python train.py --arch="vit" --dataset="made-up waving flags" --rotation_deg=10 --norm="layernorm" --norm_position="pre" --fused_qkv=true --patch_size=[2, 2] --layers=8 --width=192 --pooling="attention" --grad_clip=1.0 --lr_schedule="cosine"
Rows from block 4, named by matrix and row number. Rows with one number belong to one attention dimension. Each number is 128 + 24 x the weight over the matrix's rms, rounded and kept within 0 to 255. All counts start at 0. Numbers have three digits each.
# q: attention query, key and value (stacked) (model.blocks.4.attn.qkv.weight, 576x192, the q third), inputs 0-63
# k: attention query, key and value (stacked) (model.blocks.4.attn.qkv.weight, 576x192, the k third), inputs 0-63
q.110:128116128132130128125128128128099128128129120170128128129128145132128123129127131128128128127127128122128177128128127122134110125128128106088127128128129126128094128131101120128128127128128125
k.110:128135114045112128128119128128128128127126126112129128128124128126128128128138128119128128131128128129128128128078128165128128129128128143131128128141099128128128127066153144128128128133131128
q.112:128116128068124128128128126128128000128128255161126128127128094123209129097160205128210129128114128128122129126126129224128147100128125118122131113119128128128136037128114128128128127128123110
k.112:128127125138214127128130128032128115128128129128128128128128128128128128197000128128129110121128128128128128128150128128186128128128132128128128128125128128128132130128127128129127128131128103
q.113:128126107127128128126128128159129104128128153128128128074127120110133128107166128127133128128126126129129109125128149130128132128128129127128128128128129140151128125128127134128128123128122114
k.113:128126128131234128127167128128128127125128129125128128128128128128128128174105128128128118123128128128128128128161125123152126127128129128129128129122137124128148129128128128129128128123110128
q.114:128128128128128128128128128128123128128134128129128128138128128130128128129127128128128138130128128128128129128128124127128128128128128128128128128128128128128127128128128128128128128128128128
k.114:128129128125119128128124128128128128128128128128128128128128128128128128127129128128128128130128128128128129128123135131108128128128128128128128128132124128128128128128128128128128128128128128
q.115:128128134129124128128128128126107137128128112138128128157128141138128128136119128128128130126128128120127160129128115124129119127128125128126128128127128103128123129134128128128129128128128128
k.115:128129128115041128128090128128128128128123127128128128132128128128128128110142128128128134140129128128128130128089136149083128130128128128127128128142122130126128126128128128128128128129134128
q.116:128138129205133128128130131128128255127128000102131128129128225133041127156076109128048126128136129128132127131131127041128090152128132130130124148139128128128111200128136128128128128128130144
k.116:128129128106043129128127128229128135128128127128128128128127128128127128043255128128127145128128128128128128128098128128088128128128122128128128128132128128128125125128129128125129128100128151
q.117:128119128143130128125128128128099128128129124167128128128128132130128128128128129128128128128127128123128157130128128126133117128128128127110127128128145126128089127179110125128128128127128128
k.117:128132125086081128129123128129128128127128128115128128128125128127128128128147128126128128134131128129128128128113129144110128129128128133135128128137121128128128128123151140127128128128128128
q.118:128122128129129128127128128128122128128128128157128128128128128128128129127130128128128128128127128124128145130128128128133128128128128127116128128128135127128106126157109118128128128127128127
k.118:128134122112128128128128128128129128120128128081128128128127128128128130132127128128128127128128128128129128123128128134128128128128129137140128128129113129128154128118152140128128128128128128
q.119:127135126128128128129128131128155128128111128119165128128128080129073130120128074128128128129130128154133126128128128128128140183128127127140130139129128133130132134125136123126126142160128138
k.119:128128143196115128128128128128142128129185160128145129136128128128128128023128128129128128130148127128129014128128130066128127127128128126214127128129149128128027129176128128129128128128127128
q.120:128161128130128128128128128128147238128125007046132128128126128133096128166105016128058125128149128132137103128128128128113128165128128178167120137128125129130172211127212128128128142128143148
k.120:128128148129070128128125128190128136145129128188128128128128128128128128025133128128128176141128127128128128128125129128107128128129127125128128128130151128128054128179128125128129128129128133
q.121:128128127128125128127128125130128127137138128128128128125128126128128127063170127128149128128128092112134126132128128128142135127128128126145130127128128132152126128111128128128115128128127129
k.121:128127244135196128125190128125144128128127129074130128199128116128128131171098107128128122129124132134128125128143128128126128122128140132179128143126131128128129128128152125130128160127128132
q.124:128113128074126128128128128128128000128127255165126128128128102123201129085152234128216128128114128128121129126127129240128144112128125123121131114127128128128133036128113128128128127128122105
k.124:128127118134209127128130128046128112126128129128128128128128128128129128185000128128129109115128128128128128128150128128194128128128133128128128128125128128128131130128127128128127128128128105
q.125:128138129188134128128129130128128255127128000092129128129127169132053127218102063128031122128138179128134127129130128061122112130128132134130123146156128129128123218128143128128128128128131133
k.125:128129128116043129128126128221128137128128127128128128128128128128127128064255128128128156129128127128128128128105128128092128128128121128128128128132128128128127126128129128128129128128128142
q.126:128126110127125128128128128148129066128130188129128128088128114109134128096178129128163128128123125128129128126127131131129134128128127123128128108128129135135128123126125129128127125128119112
k.126:128126128132245128127168128116128123125128129103128128128128128128128128200080128128128086126128129129128128128165127127147127128128130128128128128123131126128159130128128128129128128126117128
q.127:128137129152135128127129131127128255127128000100129128129127158133060127229102094128051121128136172128134128128130128087105118128128132135130123147159128129128127198128143128128128128128129130
k.127:128129128119042128128126128218128134128128127131128128128128128128128128067255128128128164128128127128128128128104128128099128128128120128128128128132128128128123126128129128128129128128128138
q.128:128140145122128128128125128125130118108115149127168128116129101124181122118128120128131143127129127131123149133128131149143135135128135130162152127098127128119128108128150129128152153139127126
k.128:127158114125139128137128128114129127128111130099139128128129128133155127128101106128128128125128128133128128125142150128133128128128127129147128129128103128128128128128206129128139128154129125
q.129:128000130128128128128128128127129128129128170172127128129104032060129129039144128129255128130128110127126134128128128128132152128128128125128128131120244127128128129134030114128127165128127129
k.129:128128080123157128116128128126157128130127131123128128128098063128129128128116101128128128127127128128128123126167128163142128128128128132137127130128128128127152128128160110128126185127130128
q.130:128255137128128128128126128128127128124129128119133128125139128218128127134128129125128131129128128157132129128106132135117127128128128130136128108128000210128128124126167144128129105149128115
k.130:128153221128128128178128128108127128126128127128128128128179147172128119159130131125128128128128131157128138127128130129118128128128135127135130104130094139128127129128131148128141086145128120
q.131:128039129122131128128128128128128128128128191132126128128121124033128129112157133128192128128128064122126130128128128153128127128128128120128128128128232127128128128127084122128124133123127132
k.131:128128126121164128118128128127141128128128131104128128129128128115128128128114128128128128128127128130128124126199128129142128128128128129129125129128128129126141128100167122128123129126130128
q.132:128139148087128128128126128117128126128127136124128128128128124126133127125128128128128140128129126128126129134128127138131129129128133129128128127124128128088128125127128128128128129132128128
k.132:128136128096128128128128128098128128128118129084129128129128128132135128128121128128128128127128128137127128124134129128128128128128128130133137129128106138109132128105138128128128128131128128
q.133:128010102128129128128132128128129131175109125128101128201094128128128142132128128138128120130127128114128112128133071106125127124128128126105127137126161127128128157128086089128086131124137140
k.133:128083130102128128088129128128134129145128128128115128129079123108126132114128120133128128129124100098128117130128088123128128128128132184106128128081163128128128128128099076128054153122128143
q.134:128057131118133128128128128127128122128128226149127128128128091036129128093159135128209128126128021126125135130128128218130128128128128122128128128125233128128128127127093126128126140127121128
k.134:128130128118165128127128128126140127128128131058128128128128128128129128129114128128128128127128130139128124124203134131139128128128128129135120129128124133126162128091194128127128128129129128
q.135:128255151126124128127128128120128128128128128123128128128128134220128127128128134127128131128128128146129129128112127129098128128128128129151140115127000248121128128113172129128128122157128121
k.135:128146252128090128177128128059117128128128127128129128173187137168128118142130128128128128128128130153128149127128129114119128128128152127132133085129101135093127129128129142128138100147128124
q.136:128215126136124128128128128129128130128128054128129128128133136221127128148098128128053128128128205132131125128128128092128129128128128136128128128128036128128128128129169133128131125131129126
k.136:128128128139101128134128128130115128128128125162128128128128128128128128128138128128128128128129127122128133131065128127115128128128128127124130127128128125130112128161074130128131128128126128
q.137:125240220057128128126128127075128121128128150120128128128128128158134125125128128119131142128144126151126129128118126155098129128128165128231174099127040255047128123104128128128125128171107126
k.137:128169163074128128166128128000128127128112129069132128212129128173153068174112128126128128127136132169126150123129150133128128128128150129171143096128079180014130128103142130127128127144128122
q.138:128175125143128128129128128129127138128128029107128128128128149206125128147100128128073128133128239130132119124128128015126128128128128136128128128138055128128128130129145129128129111129141128
k.138:128124128144093128128128128132118129128129125204128128128127128137127128126152128128128128129128126114128131132050123124116128128128128127120145127128133123130099128163062128129128128127127128
q.139:128206126136123128128128128129128131128128040110129128128129148220127128160096128128051128129128227131131122128128128055127128128128128135128128128130029128128128128129166131128130119130132127
k.139:128128128138093128131128128130115128128128125179128128128128128132128128127139128128128128129128127119128132131058121126116128128128128127122135127128130124130101128157068128128128128128127128
q.140:128000128128135128128128128128127128129128145130125128129117124001128129094142128128221128129128106118126128128128128128128128128128128122123127131129255093128128129128067119128126134114128135
k.140:128125060124157128107128128127138128128128130128128128128111125109128128128125128128128128128127128128128126128164128134141128128128128130128124130128131128127131128122128111128117147104131129
q.141:129194125134128128128128128129126133128128026068129128128137173194108128178098130128049128130128237128133112128128128016124106128128128133128128128162056128128128129129158131128129086128135128
k.141:128121128139090128128128128130111129128129124199127128128127158127127128127146128128128128129128126116128132132061124124117128128128128127116142126128134124130082128146052128129128097127127129
q.142:128008129126137128128128128128128128129128192145126128128118109029128129083157128128223128129128064122126130128128128137128128128128128121128128128128234128128128128127074122128124133124128131
k.142:128128120122150128117128128127144128128128131111128128128128124128128128128121128128128128128127128130128123126181128138141128128128128130131125129128128130127155128112171117128121136127130128
q.143:128111120141128128128130128129128128128128128128128128128128128128128129130127128128128120128128128128128127128128129119128128128128128128128128128129129128131128128128128128128128128127128128
k.143:128123128129128128128128128134128128128128128150128128128128128123127128128128128128128128128128128113128128130128128128128128128128128128125128128128132124136128128128125128128128128127128128
q.144:128128128136128128129135128185128128105127128159141128068129115080129128130125127128128121117123128126123158131144144128141128127128130114129128131122181109174129123150141131128166156113128134
k.144:128128096130182128124130128129127128110128128131137128104134126027128127128119128128128111127128128126128130141193138128170127128128128121120101130127143047158128128128128131128171128123128128
q.145:128255128128121128128128128128128128128128126126130128127132142255128127162119128128076128128128128138131128128124128128124128128128128133132129122127000204128128127128207136128129118145128120
k.145:128132229131092128162128128129119128128128126128128128128178138151128128129131128128128128128128128128128129128105128110116128128128133126129132116128118128128125128133128146128141096154125127
q.146:128195125137128128128128128129127131128128077128129128128129144183127128139094131128106128127128164129130122128128128128127128128128128132128128128141099128128128128129155133128131125128128128
k.146:128127128155128128128128128130110128127129125150128128128128128127128128127135128128128128129128128121128134132086126126110128128128128127121128127128131124130126128150067133128128127127126128
q.147:126061132124128128128128128127130123128128226191127128128116080068152128078156127128206129127128024128123145128128128240133159128128128123128128128087194128128128127127099125128127175128126128
k.147:128136128117166128128128128126146127128127132056129128128129091127130128129108127128128128127128130139128124124192133131139128128128128130141115130128122132126172128106204128127128165130129127
q.148:128128127162128128128128128128128128128131128133128128129128131130128129128128129128128128128128129128129120122125128127125128128128128128128128128131128128129128128129127128128129124128128128
k.148:128128129129128128128128128129139128128129128140128128128128128128128128128129128128128128129128128127128128128115128128125128128128128128128128128128129128129128128140128128128128128128128128
q.149:128182125141128128129128128129128134128128035114129128128128146213127128146099122128070128132128226130132120125128128027126128128128128136128128128134045128128128129129151130128130116129139127
k.149:128126128142090128128128128131118129128128125194128128128127128142127128126150128128128128129128126116128132132052123125116128128128128127121141127128132123130100128164066128129128128127127128
q.150:128154124128143128127128128130125128127157128118128128127142146128107127128130132128128127129128130127133118128122131127099095127128127128128128128189121128131144128119128156128123051117127128
k.150:131126141130110128128128128129099128126133127140081128130129167127112128131162188128128129138127128128128130128115128129110128135128128123122128126145129128128129128128115133128120086108128128
q.151:128057098162128128129133128159129130129128121146127128128127128101128133132127124130128113128126128111128126128163128109130127127128128126118126151129189096177129132136127124128128144114133135
k.151:128098099129129128118129128169128128128128128153128128109127127070127134125128126128128128128124124089128123133128127125138128128128128128117123135126163087172128128128120120128128142121128133
q.152:128128119143128128128128128128128129131160123129119128137128146141103129129128138128128126128126128130131110119124126122107127126128120127121124128138128128131128132128119133128127103123128128
k.152:128122143138120128128128128131144128127152127149125128128128128126119137128140128128128128134128128128128128129104120128107128139128129127123128127134143128128128128134085128128128128106127128
q.153:128165125130128128127133128132122130128127123127125128127135170127107128154116139128112124124128128125130115128130128124126079127128128128128128130149129126129140129128128128128128123127127130
k.153:130072140129107128128128128128100128125129126140125128131128170120117128128130225128128128130128128127108135132112115128124128128128128127046128126128137128128128128128076128128123113124127128
q.154:128183142112127128128126128128127124103128136121146128107136125127130120123124128127128135126129127133128147128128144144134129130128128130141130128126115128124128119128163140128138127131125125
k.154:128151127128128128132128128116118128120127128118138128128133128133130113139124128128128128127128135146128132125129149129129128128128126127137128128129101129127128128128150136128144128132128124
q.155:128116132127128128129127128125132128128122131143130128128116109128138128127128126128128131127128128129124141128128125131140154129128128128128128128068128128126117128132128121128133178132128128
k.155:127139118127139128128128128127160128129127130119157128128128084131133128128098083128128127123128128128128123126141128128147128128128128132139128129126124128127128128128158128128143159133128128
q.156:128183125142128128129128128129127133128128035117129128128128147207127128147095129128072128131128229130131120125128128043126128128128128135128128128133055128128128129129155130128130119129135128
k.156:128125128145097128128128128131117129128128125196128128128127128128128128126141128128128128129128126116128132132056126125116128128128128127120136127128133123130101128163065128129128128127127128
q.157:128000129127134128128128128127128128129128186155127128128112089029128129068153128128243128129128071123126131128128128130128131128128128122128128128129241127128128128128070121128126140125128131
k.157:128128109123151128117128128127146128128128131118128128128128110128128128128119128128128128128127128129128123126177128143141128128128128130132126129128128129127154128122173115128123150126130128
q.158:128128124147128128128131128132126128122127124130134128128128131128128128132099128128128120128128140128128127128132130123128128128128128128128128128128129122131128128137161136128176128126128128
k.158:128127128168128128128128128146122128123128127158128128126128129119128128128128129128128128128128128118128134131125128120128128128128128126123128128127133120144126128131128135128167128126127128